Rows from block 3 of a small spectrogram flow-matching model, named by matrix and row number. Rows with one number belong to one channel. Each number is 500 + 25 x the weight over its row's rms, rounded and kept within 0 to 999. All counts start at 0. Numbers have three digits each.
After each channel's rows are labels from the 100 clips, of 14976 (inputs lightly noised), where the channel reaches its highest value: "responds to" is what is common among them; "peak in band" is the frequency band that holds the peak. Only what is clearly more common there than usual is listed. The data: chords played on synthesised instruments. In brackets: how many of the 100.
# convs0: first 3x3 conv (model.mid.0.convs.0.weight, 128x128x3x3, each kernel summed), inputs 0-127
# convs1: second 3x3 conv (model.mid.0.convs.1.weight, 128x128x3x3, transposed, each kernel summed), outputs 0-127

convs0.89:499501485526516514531517433493509513520536533512508471499498518519505480500491492536503536479520460475468500492417473521498461480486507485503476462482513500482481511440470513495499491422506489526467518484539505482493504496450481499504502479516474556542468507480481472517488522503498471475493478492499500497523532499489534530519527503541477481487455496488522536541520491494538464490516
convs1.89:524514511489478482495500511510522512483482513505507489508489521511505510514498468484478474534502547489498514539515520475496513526499527489448546482525486478539494513503501531508446482557530521511507511531487506488508542496527481493523518535468494477461548473506499529533489516470485547503477530525480541568455555489488474503497490516505535521522474492514486527487482507548423509534504
responds to: playing: arpeggio down (91); saw pad (57)
peak in band: 500 to 1000 Hz (67)

convs0.19:485505475494503491583515486497508518502518472464529522506462547550477501498515533529515500476506502477554481484469486493512509498467497491496446474522514485470509477521468496473506544499479503512484521531500538485482461473519500530486514501505494521474477512513541473501492519485557486425490456496503518493492495520558487511526530519464497501517492469493505551506543471484512513489536
convs1.19:474477449556484481497476525463518474500549493515510457501496529530526523472474523491484482499526512525521464462513518484511501495516488448526480497572501528531502516456524470489484507534487505517437514481490470515512511489507471501512473472536472477497493470525487531497525495489475485547496462515449503483524459539541500477477486526520509521494474491503521510498542505518526486480481
responds to: playing: arpeggio down (57); white noise (34)
peak in band: 500 to 1000 Hz (98)

convs0.7:488494521487495510533505505533481499457540508504515515523486488533492524524506514469470521489531494520447502523464526470515503512505474501536487494511509511481518515490476540498490557508497492498502551480515447521473512471495499530515509535507530537509492492559476520501517560518475476473499442516466518525474472489503513531495456552527501465495510501501530492522542490487507452484567
convs1.7:546495525515525500524465522512535487534461504536487520498540507464496471501519561520545530478449486489524535445509457519476531524489517491498495497508495541509491491539541512481509517510483534540510474491500548495484512472505529519479482464450492491490536517463525508522504513491518518527482525488479476505546489490491532454509523509502512526537513475491487481474476492557529483499480
responds to: marimba-like (55)
peak in band: 1000 to 2000 Hz (31)

convs0.120:505485525478494493519487442520507485526496466451511552492523446477487512517480475520463466478516504532543521522489501496540463520505511538501535529509471507512488451520494494484566494510464496496513529452512480501503506435482466489521483530508492482510526504503472498488475492475466490484473525477487481513532519518453483497520524510526536514505478511443514536489454500510518487481536
convs1.120:483490513534498503463488509500451523487520517509507495515470534457532493473502513510528545523509527515498500459509517469553451534498515483533493487519516515491462511536511515534497484452523502497501476496488488434453512522567518482491489480478499503485500504519536526513532480507520492494502514496512530488458481466517538522495537476472495499490492482469498434530486550462468531494470
responds to: block (75); organ-like (44)
peak in band: 500 to 1000 Hz (60)

convs0.3:511506546513493493490528486502471472485496514483500478525493482501477489519480520477512508502429482524492491503493542520498468514453522475547505477496512509515496480495525598511486484514540503534508512511481528508482503495500515463500535495487491503562536495490537473529480468493491461465496487537506482490543463494474478467508440489500463520489514498485498498503485516510498503591493
convs1.3:516509524501490501547526520514429475495489520521510538528472497508491506494523476527491476487479468523535498496493478503515489510465466470489497510496484500501495544503513522486491496469505481506521505517500485450469507421453504505490546500493505518480481510523468457506523499498504472499492491516475475498468531515483416485489438512489481500500476421526485487493524509559503528498518
responds to: playing: arpeggio down (69); marimba-like (53)
peak in band: 1000 to 2000 Hz (37)

convs0.8:507504475537506486517502469589472525468496557497470516514440482487487470513507488473504488502518508474499497585464508494501509528495509496467507522480491505495476478517513488499504492462507495515457507499534555505504503528465509505535523485530533480551474513515510525492496465493491488547498485527471509544497540501515474460477527514501497478519499540541496469480496477525481492471472
convs1.8:531520513465522542507475457454515490496518478479561477499543476525518475458527494490514499493544498497511482468485537503499513452452522450520520512523488488496515529493492511541497445469497522509503491463493491514545502496479514523507525485456476523471508516489489497517502512509497444460512542467537525470461536489494531488488473521490506492505534490516518458509518447531493478502485
responds to: block (68); square lead (37)
peak in band: 500 to 1000 Hz (39)

convs0.59:517515532506506486505486476480493521484504461446490505489463481522495508467544471462480509540468465439474474488522483513502540500529493511502476525513489469481522474512532512526521487495496523482473505494473482498493514530496447508521514525454489537504476516464474503482499459496517468557498469499462499509505508501512501478518505537540513537495463552453553491521485528526478548476509
convs1.59:546475534487486483513496491505484501460437530534515499517517506463540534534520506520539497472481520556524512524501535497480453525466519493481516521475507466536465524524533518427503505469503499509527500509487545510508502484490521473497503488496500453473523498541483543516512472508523530471507520524501522478450493495458498522537482501511479472515511492548475486502496476506452510514507
responds to: block (70); clarinet-like (32)
peak in band: 500 to 1000 Hz (63)

convs0.116:502504485489500478510491473494458496428503453509520502498514535510514493496508500477505498484476501482500506445479477512500516514496525521508430460542497494494484470506529446503466555461479483532522523559536508540493528545520506513500540494526496447478524510466486509495537449493466486529513484490453480505497489480477483483502493528524484478491494474539492483486471515492523466480520
convs1.116:481508471517515478505520488493524521512491498461493488491474472503541483494556472465514509493512500507537528507504491500513499479501493496483462486532496544539486504465468524472518556565504521509491520459533490467496504462533505474499513530516547549503447506482556462446461551525479499484526477490520511474501505523510522488471534519527503489522520519484482494473451473494502496528515
responds to: the note G (74); playing: arpeggio up (51); root: G (29)
peak in band: 250 to 500 Hz (75)

convs0.48:502506497493523507516490513516535465471501513495499469502493472515496523488506528471498508534511503465479426533483499484492524486494505465487506522501507542510500495476508489516470444469448521479447502461498422458483503497491508484503504460493482465480521505501467509496514471504493518493523485524485488503530478522490526522553521533486529523482409541495518519503485488503494476462550
convs1.48:490491554506516492468522459495482523500539489464490491477486466495475480522511474499482489500503503485429463531542545509468503468456465502489490528480485455490476509491469504532526495474525493478500466484462478513501509451502509504463436533544484493502469527506488459523466497504519496478477461468506509509514517518524489527467465476519499492503493530475515438509467497508482521511464
responds to: marimba-like (31)
peak in band: 250 to 500 Hz (100)